python train.py --model="audio frame classifier" --dataset="melodies that start on their tonic, played by one synthesised instrument" --train_examples=26041 --noise_aug=0.002 --time_shift_ms=50 --n_mels=80 --hop_length=160 --input="log_mel" --spec_augment=false --win_length=400 --num_classes=72 --output_stride=2 --arch="transformer" --norm="layernorm" --norm_position="pre" --hidden_act="gelu" --mlp_ratio=3 --head_dim=64 --fused_qkv=true --bias="all" --qk_norm=true --parallel_block=false --inner_norm=false --subsampling=2 --layers=14 --width=192 --positions="learned" --init="torch_default" --residual_init="zero_last" --optimizer="adamw" --learning_rate=0.0015 --beta1=0.9 --beta2=0.999 --eps=1e-10 --max_steps=7500 --batch_size=128 --epochs=36.9 --lr_schedule="step" --warmup_steps=150 --weight_decay=0.3
Rows from block 7, named by matrix and row number. Rows with one number belong to one attention dimension. Each number is 500 + 50 x the weight over its row's rms, rounded and kept within 0 to 999. All counts start at 0. Numbers have three digits each. After the name is the row's rms in percent of the matrix's.
# v: attention query, key and value (stacked) (model.blocks.7.attn.qkv.weight, 576x192, the v third), inputs 0-191
# proj: attention output (model.blocks.7.attn.proj.weight, 192x192, transposed), outputs 0-191
v.86 095:453583575468519431495468484586419509511476458482478370490485504447448504524479491545537485474463549557563523525482555446452591518476538467494442490533459520479518438547511582495457541473504554554448470435523529467407550479495472493471472397546449488598527502575492526564461519435391570573474508477467520497455496507574536488520558491458470506535532372409495471483379500582446465493486526433589520499504515528579553459578457446506498589490428500504551477455449591504474536496516380543465473437463547517459508619583542581431511454513463386519477552400580580495539474592445462479
proj.86 100:490428492577533558494608497501541404495547527521467566475609477592524505490525515421482506477555430493484443525414476564501461526545458521474534521564587481522401550493462409554575484494529441472493562603489479548506438602574581529501601581431527477460513452501520429463458500463516417429513449506494428515500500491485523542471439500521463452491480611549533501491580534395535498523535543549305481491498422431449493496442548530444493449446534476532436542565519475505474477498443567530570476567560430460514486381456517520534450502471506594503498466593457457541472493434517476559
v.87 089:472604536483525453563527522580401509518505480499462392468492490462470507503459495565480441523481514530548569480471514434526545529510578469487429474506469507521517463564578585621552480425451543483499466544492518496442538529461465582509529471615532476538565469467431515479496584517431447558464512575507430414561496495473555508465617546469432539445554471480580502546402457548464561454609433505444433473455531512501580467515463458523475590447445493428598551529429501497509625447494538443472480562448552509510456542515512459387539545560456480516428425414579413513449489500442487447
proj.87 098:505425445592548507427558437429558469481505472514524560524600562576501563498605477463496555475522440550490462556522524581485498512518430498547492424571588532443407471459473474413497541521550480497485527462497447460515432557646598544476517540467437480505420514515595379541466472495499455483492417413479529579424544565522483490575432498497516412526455537549448505490567525469509475543462574531514527481522483438427455506444532471488516405452548499557400490542505497496469477517492443578501526390545433443480543367473468533539512415476530572459512517578470561465583504462548511538
v.88 100:510426583507461453493487478543458483560486438487529479457499458500517487524584594377569507570503529501511434548494590476419528492428429485477554490554572539462433556560484437531499485544477576547496496447529544524464482528519432437445461510459466569525467461578530450585507435331527570490549490431513568473459469550523393518533513412550501503538458500506534449441495565454473482588484528434491538463522424577511484476509513466466519489563531483591484435453501560542451422486535432528450494396441488496483514603666565597522452524471541451456434572475501592509525504562428501510
proj.88 096:426523460531513506494503588540530464447558576567466483554539426481470515498483440528464495502514471505518507524444440461463469449608473509473601619434518513541545501463461486534516509497512434495415519624569462567515497475382504487511535483467541464525499458526443562376514533580506485494506515558453473488478480448536560490412442502443437491473509448472519537522523505473514552486485481563362462554538451425527565556531544567458394563458461586498507648550531521508512479540496521475638489640557458521539430495476439532531438463469469514538525416535459471539406539490556370552
v.89 104:484497472514477501497574462444579501454558567499485568520566544476507473527557542456561414479559513541541526520526429576495458437448464447491637467472540441515496552462488546406437525506621514545543458531458452537435447489538420486524515451376533517344486498474517479415419451458428560473534522435474559527447482513527476482549427479544591496529572564447419529529561551479471477471476549497614517610521492394558542437455516502525513524453502512519432516392537571519579442506511405525554525440511538461573513545463471477520536491449572496537531507557368519512467505451485416488
proj.89 101:530497562431479481457441494584433554504451459462511490478411376460494501443388492476459577530501475400489528487508485335476509547472549553571407540523453513500621571551479526512480446448447517473411543527454592554542580542386512535484467519521504419661519458549468568561593491579532544546455502574504492471548492510520457534498530525502448503471460381485522527458465469509565531466505521443471445423500508632543480522546447515458484553540432461464526589587465483476484505569487560464482456489513468559441533486474569543511508550497427441519479530484545455498490468522533596475
v.90 096:563499517564498598432490465489589496456485548484481590578463431623495489484539416474458535395521494468432504469507446573536403469459564540563429531505428442485550546532574486460524558554524453448511469485513515470540545426526547492449683468480496448440506578416545513438479467555646450491559579522521463590489503565587450544487458449517586489490494519482511522513504495452561415425532494487441490447509435455489547496495479536467481419473551431525477570531506451482493485510449557553509507551634467497478546456371436466552550462481460530483584497506477461481497537474567550489
proj.90 092:487485504423467470557393629473417558523434461510582406419481561422560428566402583560582500556495514494480511444545555483518509523444506461392528519497491534503548417510489476579462461511471525485573508415455558477533460540460434440556409511535489625502492479520475510559489537437474509480437473501506531462557497433415537429484538546519508575515478477528502455521461435617474526565489513479611528512474590584528458495526555488536632546568527470503485321466459492527468498485545491491440533510387572500495499559498527502419468579529518497499442524507525503466473501528445483538
v.91 095:518416472493452531476501477507489494406536483546437537511504528388500507505572452495445479421572445450478469494457465518502515504473500490593484519565408432519504500484525439449354552538497451531553466507499499470557486383461510451510507471412577543462546582576559466504363404494481508509532458585492553556437563520447474437498467482466555491588509476506542454530579568488549406475330545536564486522505530473501431538551525541600506515582475476552504459428561560482566521522516417583479531426584464520501497542560488455536526412517569489493602496509505529568560504413535459531
proj.91 077:485531611451464463556530578501481610620422454429597447557497486517533432496458594466533461548493520466540517525539494587452487539502565444467482459469533516507503550547453481552562442424460537500449557472434523501390484647474463486473491493517468521478488484486460491489654503403497522521499539430531532482587482534537539483493545456544535513437514570495510546478430599464492529447547513460468482512440457560605502343434483438437455502497529496457440437457493434484503448461517584433490453570458572523526497520395574574554502517503446488531433547489520477511476489562423588519
v.92 097:502495550486524465524534468520568527478450466545507476428460483539474502476497524501452495452424535479511538453470550428471571454444464554470494520466563440504417460571468578578452488494499486452471447454491510481529569549518607507401427464521479476527568502505569534533440500500598495511457453465524519555510519579505465519534509443477454558578474540511525505459500521540541395490514428547433450543445447526474424409575605549588515530521475495620539362425530548422454512444508552542504605568400503476496502519535518434523499453615462443516541362442548486506582489534419584627
proj.92 092:381472490528487485468568482471474412518610529470478530586594577469513434584538552513495442476504465523438408545486466567480495522585477473482500530499497580515556532539489449415500513518492516609472486462504524452466438503538435507564661494487512477512425477548424415474501517469512499530532477529542459377469469445504502481480461513488535489519531459507463483557526558455464495542472599512579558547533464449491488551436447512435494504449528438419492609558442482544551500632537463486526382458594465539527444500526535526526495491475549607449409563566492491563443571459528427377
v.93 116:524550431506566532514415510507495497480446473505524495551485567482476512372421394596480538405486469486439451357458463441508545566464585574495435553488421467480567422471544565449471530508545453429442547481497471499608572452475607525510543455530527365667546512503500572481464571594547456525464462539536474567518558472510563500482473535408468460522526477496510469434492475578515532493437479547515476552483568478490490529497532562506530482452501484501509567528493472440487561550472521490482503564551482540461457478387438487452527493596368500528627511483555471504510511497506487526
proj.93 107:498502532479489538538574515438515504535458508428485470451461530575545474565519559454515467517478541502510568522529520621535517542516504408435461450529494438512426527506503441528551483536492522509623482446480501353454456488582495465492506528540483581340513527448484395570492458405525483469531484454526482510554497501456512558544547496580543538485515612543482506526466475527397396491581556419581567477463507572459462452519469457586607507547595416480466330426524500511481514419488538533476527458453536432523537493485533446464527555513534524448409520478505479468568440493450577487
v.94 103:531451455498558594510435533438544508508498487507520565509499545415522526350530514517509553516492478439501433362504462472496441518380513588495515555515506474465498426445430506443434494535531410456482486502484467509713476496532562536531508557458526452514508491516531562521459482525577506532507427521517531569516536401444511540497422508452492473538448542543496476413620477546566450542358488563529517514495508521481332513466579624522514475549515521488446465512564438463505476577499487478458542489583407537488521452524470568522479487535523490472558571553451468460535528491545505518
proj.94 107:470614525420483457534563491535478583504493535433479406499436520496460486570447523520493425459436549471501620530529495589489557490542548375483445464478456478551518522502515486545557460501439585495546457483491564416376506432410424439493499422554540594427533547458429467506524473461539490508561564459533508439511483568499503504482608453562562554462545530489471512539371558533414482455577536403572488494468504556576545499537446429576504562542519419492563483402517512515509541420512557507531500544427608450544468569468513430535535498506512497480452505432558494536540478506434505480
v.95 088:531520461507496581447503506533441499444436528510467497540488480504506485542486386590438492388470443486479628456555463474614512483466624532456461502494488496506587447486577614518511617469479485507564457528496432443534537478527495568506568451502537460426522553447513535460486506598386444536404519548458445604503529536421565438523536447484510443478543511558565471582493524530488444441488535461449428508520527445468502465520539517482535514471515487472546578499492513481541584505476507484511538552570477501560518399370490380499556493592474475492567485503501397534467470390522420444
proj.95 060:536534589511462442518506460456482553555441424480563554438492575482498495446467571472486491540514497479477469468494521564463512523476535453610386489552507502502442508530512514434521455509507524487537577416451544422459478592580557533521431525587418559519492498466553397549457518406548491526506462431556547483523528524511461469530525553538560534504486531481423501430491438502494473492518523535690556457462581548486442502465457465565609465546547434491420292476477440463468491497498493493466471367454547444482562480516510505438542503519539544523457545520539518434563517518487618531
v.96 097:440591555453497443499481517580448552524492446480488374506503537388443483461480461462548479522561527508531496494468547440476582535465525457495428497502401517514513441544481547446442517468507596515503488448482512564468507475465473501483442420500476444659528452564475545534455582473414550593436484504477562528444461480591524487515544565421441523533542384406468471485492466557493478441443479505639479494502573557559528495491445453572506559537414447510548496486444501516535510515512425518494472387492522541435452652608546553429537511570498418538498559480531535468528485550509443490
proj.96 104:506475453565528557519598448498532444525561513498452520473545504636483512496557535472532493455489472514521523524465483598469474563559475479487518517555586432501441566473505434564570500455496410493418558555475494479494423602595598502481569573479489459399486536479530416510515423440488442416549450451503423543527508518484515518512491452551501405462489656564545490463471600437496542543593544451329479511480400498487476447499522532437489440447537504516457532493526572483464529438423528536494521553546493461513566369418515526554433469465473558476469478513468524566524485449476520537
v.97 080:521440429490507574512464494454472532442524532575535622496496536450570540460555472479507484465572431458486480459470369601536435534518487502534563510546487455531527532404443391383450501536504426513510543537531504485611436442520471446588556560407558572384499527528502524472430435498460453501526448536503513517494536430411496499447449486498528447541460567544508460472558544445520534521361543487567539461521493465505413519499514558478491501512533525484416509465585487484566469558480426521517464505604489474527506434490455569501513502452595518481577595631413453521487498437579516511
proj.97 076:506595579404462443547492556536512605554414461454516413539447456425491500503440494499475462557453545465602564513562523435478513471454585439509469439456474493529537502523517546583513425461484613473563422514443497494414562499378463485457429436586526528547526539466471505533603519471529525550479566507488528489554490598534479482472564478552490550436520456459524505489433495560471461455570387480520428492483585576595566478527522448563430520551460475441517463431517506482484530441524579449507563499420586516521458577463490471523564523485437422542495482382537506491524443540426555518
v.98 097:480528432467487448539471534494503566518484511501546456520534617436517465480459555488585454521501555535509467478520443530489544530515473469484585487503507511497516489484434555354407461478519553532474573508462458576418482523479424486562451454435478420497528399522458508487536571401371555543501492395496576456483471457553550527490465538489469491510562504444461517436501502586452507507459555487647576628508567496564507486399493418505536572474454554461478579445481509547514442517518419485506399418472535525482469593495473614462515528496521484571477580561454561456482537540420408473
proj.98 087:520512557489544570474533463543520499475491535444397500421471322631491595473534445413464540504530495506569543559481497433507473549522522503468413496559434442530501572473512500599582510496498481459468462573525522520561582439506546503453567542488513501505540522502493505555499457590557510440532520582445433551483519528510501595512495445515457448439469498480539474501458448432519560436559484360316434451520439582506557514590455529494443504483539474474522551523561553464444543471452551520507552539524451471492533429466534425512472529505391413462501473421494485525499413477551548478
v.99 092:468527604508472436502546470531465500543460496426486411501514467550475481553453523489556486469472584573525516564531558453471537470526533463450484461480493504507499544601604602546532532424514638549480447472515488507325560529486440501446526427493489468569524455471481491480526541438424533530487558437490467492481453575620504478548583485504510544450576445448534513528420542517424483438643497437503481501508496502560657454510458414483486546459445459517551512508421527535509523448517449478539470470417590515470491613504552455459550541527439450541421499428534503528468470541428437469
proj.99 103:509455439585544545451498492495512419414532488565504581469532464551515533472545467472492567523591396501452464475463481477529461542497416549538526583555571513444502500472467471448504532524553373478479589545528474537620428554585595539508533588485454434546486463541562477487447492567503451472446398556457500527507514461475479505499398535447430435543442480536494514482589438462578542555422548567427528512522469484401419555506529578453531462443536534541434552578478504486475488562429490525487482489569399474483539370463472555447426481481512552528533459601457504465492517462597481536
v.100 091:474432399537522568484466501444584563539428525472519568538506578515521517459470519427502505521536494473421425374478441547487510491488530494558548511528412469480515525512456435330409474529498462452500631475467467544582533435523557440510549533430545390519544501509537505434545517477588480461538501456537546555443493484564539570472415472474480412497481626529535533436547530460576427507425491538551561536486506502527453506443534506567510484504551486536450542506539444480486382523459511549596513434543463542492506498421388565576521493473493527530576514545413529487541619505491506478
proj.100 083:500552612407495504586476576499470577481500552447472416450422409514553483557493521514527488489461555518572582534541530477513486546497517446387493503504431471560559494514527523611564504507467558516497379463503546459521530430427436465535478460530475625441515519474415543586515494532512527468507537537464454479569541470444481498508521461527526535482515465450518437520386403581456559430540497360521478557504490605538539471587473534457590528539509452451533463460454543510481566480504491486439529596440549495499487579453540425417501557574429415447443522436534499488451405508497510542
v.101 093:521469458440528479509452539530454522488548509520489340439510489439479517501533567585462475510419537491506509504536530431560554451487494555511427553489532496467477408518546591570471518515467517498504431483455500499504457523409453579506392458528467450499514476512445551592489588503405478552504496493482481445605540479379559467504503492414486557487506414552549464498494346605427513529473507594531444576522609482456488515413501484597519531537462572473522478474478547527457623473545511472429468478512477544517482483577549432475508488603554445482402454445586497499513531493458391484
proj.101 101:494514524552510519471610388476542482596476452451503580546576572575458545469544488468495464479520462532504505539471470606449509522579476441507471410571503561481407528438431494494561508485485454504481527525557482435439495470626561507445617534503526569461534498508564396433485475440543486426538471424544516499387496544603506570516511453521515444529491595535439584527502646414520486439526542421473525434458443455507459409473435418480450466428593466523448514484542406486551487483538487559578491488519452444506546446456521510520518463487498503487507555495485534478540547520475600431
v.102 103:479391481534461576445478529470592560545493561470531553567540495543559494508528587453549468583512503483453483514617505603543422413509464493482559474485532533492497553503522444441517462524492582492538554511450462577483435536490386488520510539353497468439419450479454482489619555446464505439537519449495522481476449480485500490514454416549555471445504586553525486462570478458488532533494507522518537532519506515506538560324533458478538413535551524463432559547463446579490393492529523468579454432535442512515465477465477490612497575484553541466436548631458465494465517501504387491
proj.102 117:567613485424505481531400468527440538473452505505482450401412437479451572457442412505491531525480540513539585469474490358473511529503523476518477517524427488490569496464486602548498536483503430473482460539547520526581616379406526500490437442591478550505581525497524608482463489607538540463514569547442520520513546489525472488517516484500471518502486378438468538519395442578536570414510457425529458509508533557523496494639438511531464567489500530543547520462524530447499568488498433501453559529445534508476567559463472482404478512511455385541546466421485576452499489542502573502
v.103 099:522417531514474550421465463471607534441510522523524623535476481570563504412558539465485553500537520447458473443525453535511447455449440537497622487537557471464471497445465472388481519592518472500507472493511467509608448502561513468474483565398426509416451501472550534504489455495619511475553484448520553551495513471439468536525386439537561492537423575513487534439610549480542419533439525546506514488512474482478363541479546552491511407544542512528411408450530457530477367553519508511510509488585431443525565473497465560588471485445520463506572522608418483512543496477557528524
proj.103 091:471597475391483454581470547561448517527481491493498377444451488423454439552426499544538436496448517476523563485517497454498521472483571493489430526434408511520597514529524525597464441459455511502543461509504593520460549412348388487550490417569603576505553528509422566481529524507502516512492578597507488446512448487528481465432589492496501565498537415455481470540394495561496538465525413449574492509500528595596576474546478519551497572555468474477565576507513473497526549485523520452515500570433588547510465603508493465490481517530511476497461534419558495496390528522453464447
v.104 099:550438471519475537470524424440525425441556502494484607507474507451550523468629460506510510356534477498493418464499456544493450493415517538528519515526521426494468526423537518460471598545582426548521424494531450412588496457560511473499566487421561535391500561504567486475356387484565516471524465498495494567459557511442451493531396513502590502552505522524449473513584598484496439456414556516549459571518465428516464487526551608510489523513540523527451476469593567471561497544510423527513524523527473478535554490469482452543523443460520467501622495507399539567500487409579502508
proj.104 100:477542593420446440510497579569458608533422470481585444543455461424491416516362559480476454581498501402486579481554466499501547474485529481534498518453487526501571519585437460482486381472458578472514569493443591498425494535379426500490440480543516506623525479522411538482609526451511547611479533541555541440595440507530500500449560490499492575461512471488491545476479504510517471519498508498544539454483526617588478476480460439505528549573455453462493478487442421527524469513489620454522470489459566519501456567524538539505509526501541530560416561506561402471483504590446521486
v.105 104:481473553474540549411365539537488523470487491497506492575483494432578517378451451575476554492490530474505457426585459492535466528480545552495494496555424553495542408431522492455454552546448503527410450464527465488666475478515488495535468516396487464533483455523472575551457519525507509558475464513558516518496540407459500473510430568475547479520493434536547496468627491598514445528396504555557539435513562540485398556502523567516488479541445509446454437532439440540522521547537468479437418478573404554499487488590487637535507521542487535468540619545513428492541441524592455465
proj.105 092:537643417449498500599585489539485507526469492487518416411496545598432487504506527447546433480495495484547608488496498621482530493476551432485418468508516463479459528500516515553540444445495466457587513534485517476392441480434469474480522448574520612393556552440508459484500494422487435449584554507481562537562466574525515493482603414547511562466552578501457509496394560498490509477583458485469486505475483528531502442491509428607487483522569482551511475428612509492476514391477569517512552524451610421533531519354497487473448491471521459524485492440541524473548502493412524541
v.106 114:437597480484526423591532519597409517532473499506481360491514513481435453583495520519493373541448492542549587513460513499519570502518525459491407501491474474492481493575507546543512470428492552518513526514467493497347550476456442520522518428607529469516577530512439484491534605465373490534493555505501483418524465537537531488480604502477459501473594469480563477563361477547459544466586467466492485562477500522550617452470473408524481602439439463475565575534448517489521615439493502497485477511437549541506446550456508478467523507556526492557404467441537533497495503524398471451
proj.106 136:537401494575531569409542488433554483481489524466472599497574503568572602469540485442452604486546454558482405533488522525446483575551431519468543457597528530515446477461481471471544559553547481513431514459477462524595472576625608510477541570432439460534444442504573418535471478531550497430496430479460477572458613497502527547536387496515480412488443525527476482463606482444550498544451575468439485472544456449440475530490527507411519419426559491508433470532508521481434451567459445554492503461560401453469544386465492520489514489493422544443517504530472516474516490481578517524
v.107 089:529525585518475513503525484492440433423542487515457573520490442470495465502614470355474462492584401467570493545451500522503434483408455495527501507518518505534484611494486408466509507491558485545577512521535539447539474466531443423487624520467541574419506544543550465496411385415515514492520486542488567505481460505529401519504528400554457455568485521471462440450467611386568492451444496368468527410516417521497470501522538551446473517551551465529492553489550501435511415539461407561482486436527492469481525522572513501502491468450633536467532575537429532553505490476564568540
proj.107 058:466499481445459424502449606538514631519466493566594464577527406344498496477410510554506509547498511480512493484532467475450484463499540450542582554456601481525553455505510456527482465511471559491453567537424487543497521581369540495511407455504521446617454518514439569453560510512482513596449509466488460489531521506462526417434499521512527489448469451481558487477510456537477518602500544592498364514521561459597536539510554506443419543488355506476473414513478516523499488536500572429546516591498564526533446519496448527600486483448444587570509449503468484548459528530489440538
v.108 107:496452621522433577396449484502579504459480484484499570545452423584508531449523453405511593473595530463439471537473517510467436477476475533495512465539451517505485533515529429415511525599473556497525467460543542535561482490516521447413542534438396563510459510487565534542447427518643495502513494524476535559449512519549457502512475476514530475548426478432481503446574508429557397482458526505484504379519474530487455587528492537475466418607542460567473404484477442501461376532484499535508491409583449450454540544619492550556514490456511420486582524550501497492529461481611570563
proj.108 115:452543428438492445615446538527454474563531472547560391455523558439461392563485545608607406512452496478543541434515502522525509451484533457484510588443541469474553468508499499622443465420493433505509530543489520511485450521411435474576470464565596522426519567500432555429523525392428468483498534490552500474546419455463482413431547493480509534513528513528541485530422561569473577535547378526483469566461518537568524417507535537547506535498470549503527532483492518509514566441527524466494541636438590563539467565453479534513386489489548533532478497489506540531447549506414423489
v.109 102:449544543476472431533516484591410515532465500470478348467512483487452490583440504507493468536472547551523564567447542476475592529551559430503425480517410529483494490597550525564531477436443587498512482475497544513348557455445483526465485447618466501607551513523438471513538563498428506532503573523473475439494477558576542502502608498459462512479527421432546501531375459540436515485601499471506512475482534525549594505550414395519474571475431452483557522530437524536484586480510501516477477471457559521444470561559514524449537504512480442531405489408597558462494483559407492457
proj.109 119:508419468596562563470535502436555428502542497515470589505583531595547551487600501481508559464538438549502417512472502549510442542526408552454550484562581507489427479448465454503530556518559419495441547517510431529578423606634585500500565577421478462442466461493577452493454505481492427402475401456485485565472541476481513533512407508484479418517476582567512491492591508447553530519467509489380492516492432425419476461429582542438512429417565537541441527538496505478452480505475450564496506534536394470494516394453503526501464477514471543455545481561454523515512506460562488546
v.110 116:467543628490455435546512472573414494493521530481524365473494459526486487540454550552495448510498574547508576576470553462497590489509505469442435467473483497484453485549589647545524517475481584532511431450491510503357507528462442527403463425573444530547538500487461488511466546505436532544502534511465497447505507594540515478537572484461493562502556456396532483500417465552398521443605508513509439561513562468547608487554440442517522570477445510524559482459420566546480552473540481503504466485447576480479446576568542462407523499519451388557472464455597517520483457538425433480
proj.110 130:480435420579563530463551471478547417514501438506472580516600523551486533474575471441510555475544394494497441499468466528505451526530442541547514501568589528458456530495426427472512504500563400502469581558513511505575443565618590536522590592466518440508476482538567452474478493457537447443495425463539478530463487449528494543483413509489465416549457506575466534499592543431575492533463510494417539460479420491418435481412528541464452437442572512526427579611507429490472475538478481557528509513564384493479552384455492538559467466468514604449515511555425518502523547475563536463
v.111 097:468536495545497523470496523480566562457600578492492533429451451581507481608571514434479489550505443471495554523542530566547474476408427515560368545449555593481512475494464375567592477534526513473526476525470535510497399538535513527521591452524478487487441565471428506507539575517535437537482537558519486509565469514529410506494486519547507470473503553507550513523518391481525582521571469570406411491509443474465564446436470518479502401464608397443504514596481473565480498502488554469448554607573466475483464375475482494463517528472440574489400535488468491445443464495594481422
proj.111 077:573475374460525513508411505463479463577467562552541513510519635428447551409450494567551540487425545486442498495471518447462508479561554476509610412489419504508514433457513617501437526462476469478536515429483518523545538530444486529590403567484521518535448484470531532487397469543517511449557415405484456475457534486437575456544571526570464523530493517495435542528488618578513489515452423455636529476463581502520442500503482501582539550508412587572507449507456506475485508501523414561476468389471555499449540496513491474453513545475613485483544476523510509532591572446431488509
v.112 093:461540483471498515519507558588475577542463520505447376511530491490435510488465473473498443550505497495462579470462508532535502518540589449564396511500377528508526491581518492507528398482444578458546553504474524587425556377394471565575571449562534449554565492477396528499529604520455443563505567571506492466530473478531564481424585501497466484453531472437597492511461408505522554435531446499469507467490536555499605546410421417540454510496435449457573603559418418526495558479452568515521481471582508514466423535528468470486551551533537524538419465485526473437467501487442462467
proj.112 111:519449465544548532495486485421512516535481503455511505463527560575550560529594504516547551514476491578561486546517544517479498556509441465428513408604539504480442472412475477587519575485513450483428488494491438458534464592635580479485483529487444558421441506496583405561509477489463460358487442391437513574460595540486507497579455500514506412496493548538521489500467538546491557511537548404477418531482471484496485409530556488460536456441595512543435427444529557457445546419527394568401570503459478475487569403428500515490506488515427446450489512500498610492559466497496548556
v.113 108:535513444522508511553511472456506474436521489556529614461467531459496487449591421464491500418588394442482476445382440530521435574466500528543452551515525453521490515423444425478515506531537375446578501544497528478638459498522597473540596567541566545421523588489556488477423436542591448504500454637482533540541558474438453522461468534487447475557438571500489448492552499440543566472407485528456456504489496468451434511538529594493499493527565497534496540486579465449532509538461532523474565530580497457498494431492471423440489474492522490507628485546445481491482490393572587540
proj.113 099:458485562434458447501493576485501599587466472459508430604484552405504458548433550555486484545433571470527528545622541525498555445508556435509514440431489494519543471534526489505453452508476633524501467425437511427412511530451417463487410445514523476542441540503425492530603496413500548567518502345580483459512478546497527461503556508535571526470521523518506504499474564556409414532531482482627502483476537578612529489472483448550482542531455480401504389454470520518503499481549525466491498471430564525518460567556490520606565493500520556469432532430546494543571511557434499470
v.114 104:494615474480539410559527526611401528472526479569457432434469495488447474522465428525459469510522442461504567477409472469553543566541531496533387548512440522515522465539486463581541446458426466460514502542486572537483500476426529522562542442631531488553562518499426531512501586544449407561478526622516491432585506490494500479420590565495412497512501462500584480563432439524530602453542436493425466443480546549469532480545419431510492526464459445476610571535449481484509612446462536501426492568538532493481448497510503473379535501555473549516446459469578451456463481486476560510
proj.114 110:486411461574508542476527519382568478563499491481502504563589621545523531506586532501517529490480514583544417577544582572467491502529464465471523405514551520496405448448540491494502548524534520526492477426478408463471468591654550484478500565430455486476397507495586364565510469436486486436522423340489475595408521555493570495573473508521527432484480610535489480480534536486447459564522542523513473507485478416484501490424579474486479424464563529480397404485532542491464471481536465533495528418505477488502547411505493515561514480479466530439489515496466573510570518473500478521
v.115 104:487410477497495565438438553497582551492479493492546576537495505566512511433473513425487550561572505415400459441515514523538443489541452515507548495514496534506500482502461371426508449584449493443545564479465524610630481528483545473515458612439437496484443472478526524534588550552615448473518490511512521531527502430438510506500461473536491486461420557554510536443593446478558468560449501579451474432481534547421412614431525510512494423614566491476472467542456386525433413518496595480528491471587438481491500468538478526588468536486525516479514505640492450462494503501571539540
proj.115 112:496588468438495471604463458476483522550514520506487399441448542462475484567534493606557432483401553576557568482512524506505525483488546462457467485466446459492515464457547577593472536460476470540508411486540499462478534371435421477506480402598556561404557605477471551478486487477486521472535576477504515495463511501500468451501553447500533512540543495475508469543374528563439542437535368429593504556488530529567562416564484516556493536493483531519543503430532544467546583423558424492443550548426576541519527603481439455471498498542504431476507521367527594486510517516432483459
v.116 113:510451590502448536448454510571517524426550573494496433478478464556517504451520537591469510445515556479429513492542516499555496453439512572500460505503485468458442433517619595487489563601487564530526346452457484543500435504437442556460464413422422483421485489460468557573449554534524503554531538508481523497563574536407474485541456469466565555531511434476579514488584453605439430485524554605522406563538567468458523558442402504566515464553458521529484443489440495599474518502542502494457444491595443453505477511566534439503548495584492426514470469520573479492466464449498375479
proj.116 121:465543428475516492555526457490492492613439411469539451479558571536437477507513501459556458538497441479531551522482483575484506522527492442504430442557486558471495528473406480560503441416488388466510587520535577467484467507565512488495574564562557604474551517535553435454518494389538466395532486446554535522446437483592526517471552460514497484521492527543407570541433605482554539454523458412510534447421461577553443378457511456541463518468638498527435526510546391465488517450539522550514538523459501492490610467398503557519442501460538498492479586475497556447538576542453572433
v.117 109:504541554497529478526487532562421476530467497496501370476487447500477495557473535651474502526362504525524556524511562440522582491486550522422400521497505494458501463564561640653548521466456530512471464476498493439411521510492473556442491447630508482567540527495445515555562550502432505541516520487480446408549492540503538508503581465450435536471543471527581473529368441567439509502577490470451514532510505519497548462527472450480519522461435493471560541557434536518466626467520513468419457574441503555492465481466509482432506492565439458484404491427621503475502512562416445455
proj.117 125:500452462581526525430559487425542444458506481510481598497612564549516561478534470413472530464601458545458413511444481593482468523551420485516528467562538570504381478471458429417564533579571472490540517500538499499543441517619568486525574569441450525462486422501585403456390515470563432441501467491500513552437527473507539541488418517503528474531456530531416516494617495432543477525455577544475530464503480404412461568432522489504499460460601509571441458499548428507464418520478466574578527456532430408502516428524493484496487473473521573468551485548433507484515527466573516512
v.118 097:511570511530534495518505485532462453506469512508532522485470444585480485500451457578468558553450471508489566498468554450495533522487532518412484514484545552453512475487511542623654519509483472465488521503536520503517528553526558547429542511650480528592484547455494524474537504593569492515494507549493432467552498511491507547509529467549451505455488544491548487495423466507489588559603458502392447440500449496450513476580430507392518428384556467446508508589445501515437547522467620437440512649487520456477473380438473506404450523461367427473559459476585465475419449521480571456
proj.118 080:505421408530504515455487532440510424433525522541470510480521601445488493526505481510509521435494534516416439502480518478543506441493474552546506462488500496500438460496521464418402484570558505490611464456509513451524454442548498523585446529479504483418468475481550476508412552492514449503491458501514496540434504454463500490531478566484532545576477484527425487524609442563466386509466491594621608500474591430408489621470543561642581508561503538584492458499521473520463485509512427580524553415495434466489491500608446456526566462483635628444535478571476499484582530460524459523
v.119 107:446548506461547436524470537585391504532472487483457337487511514422460499539411531615483467556435543533530532494507566439491610513506564469489439518503432507481509428554526576536472511450460551537472480452483494506414562467457467567493401438582474445628524482557445550550538584511384544544470510502495501445503494496494555482505572508439450542487571404471548513537414486603457478485525473497568487551471557532543546479519446437560520584482396476473564509542452534508507606483531462500480478483443503569457461567539522532461527480564449446522422492411601537486514498564433430457
proj.119 130:526456491585537570475620426455559446489527518486473580483578511622521546485586487389492523445541433544484453532441464602489453554543424517469503461583558498512400528486463445495588536502536442488464531526512483492531418568627593505476623567460461505409520480475577394499429475461528423415536463479488466556475541506528513568523449462519509422502480618539477489465542517407535512511506573469387517493517421430422479484432531502436493422444594479560442523497526467483464465487436493559503490509567446440503549399440516482504496485492493551479516517554456511487517487455532534534
v.120 098:524425542544453560439473396465556467448514525496539608512466434550509506530519471458467556431564522475441460516432496542464506508505510481577497496528449450469508530492527454459492567562494415491500479427534533442545564450537599437405579508494460557452508589477598466479453391499670487463565494541482537600447530566525441534536432431517570481541434537461466484476485533431473379486502539497480470478530455444506489507575488571496516450546586460575475417458546539495456427508474539577521571507569480462463545514514461494517498438420443386499654504498540533528527526477548580526
proj.120 091:427474560443485463601472668522445502541473487494524392501516523427552377569423597559563475520461506464502510490519513480579471454461517552398548508458545530509529483587474471573459407477488542514555498525468554494499436553418379469576468477520565536495516474522392585469502585419478525525473511492562479381564455411449522451407509549490493576535519464520543475531503482580481505491490423513513577542430511569539497457459533542520533555533444494478498503524438427553505499518554499468511454599418523569529407587491504523510481553537558579486432509516483457503435513541436439519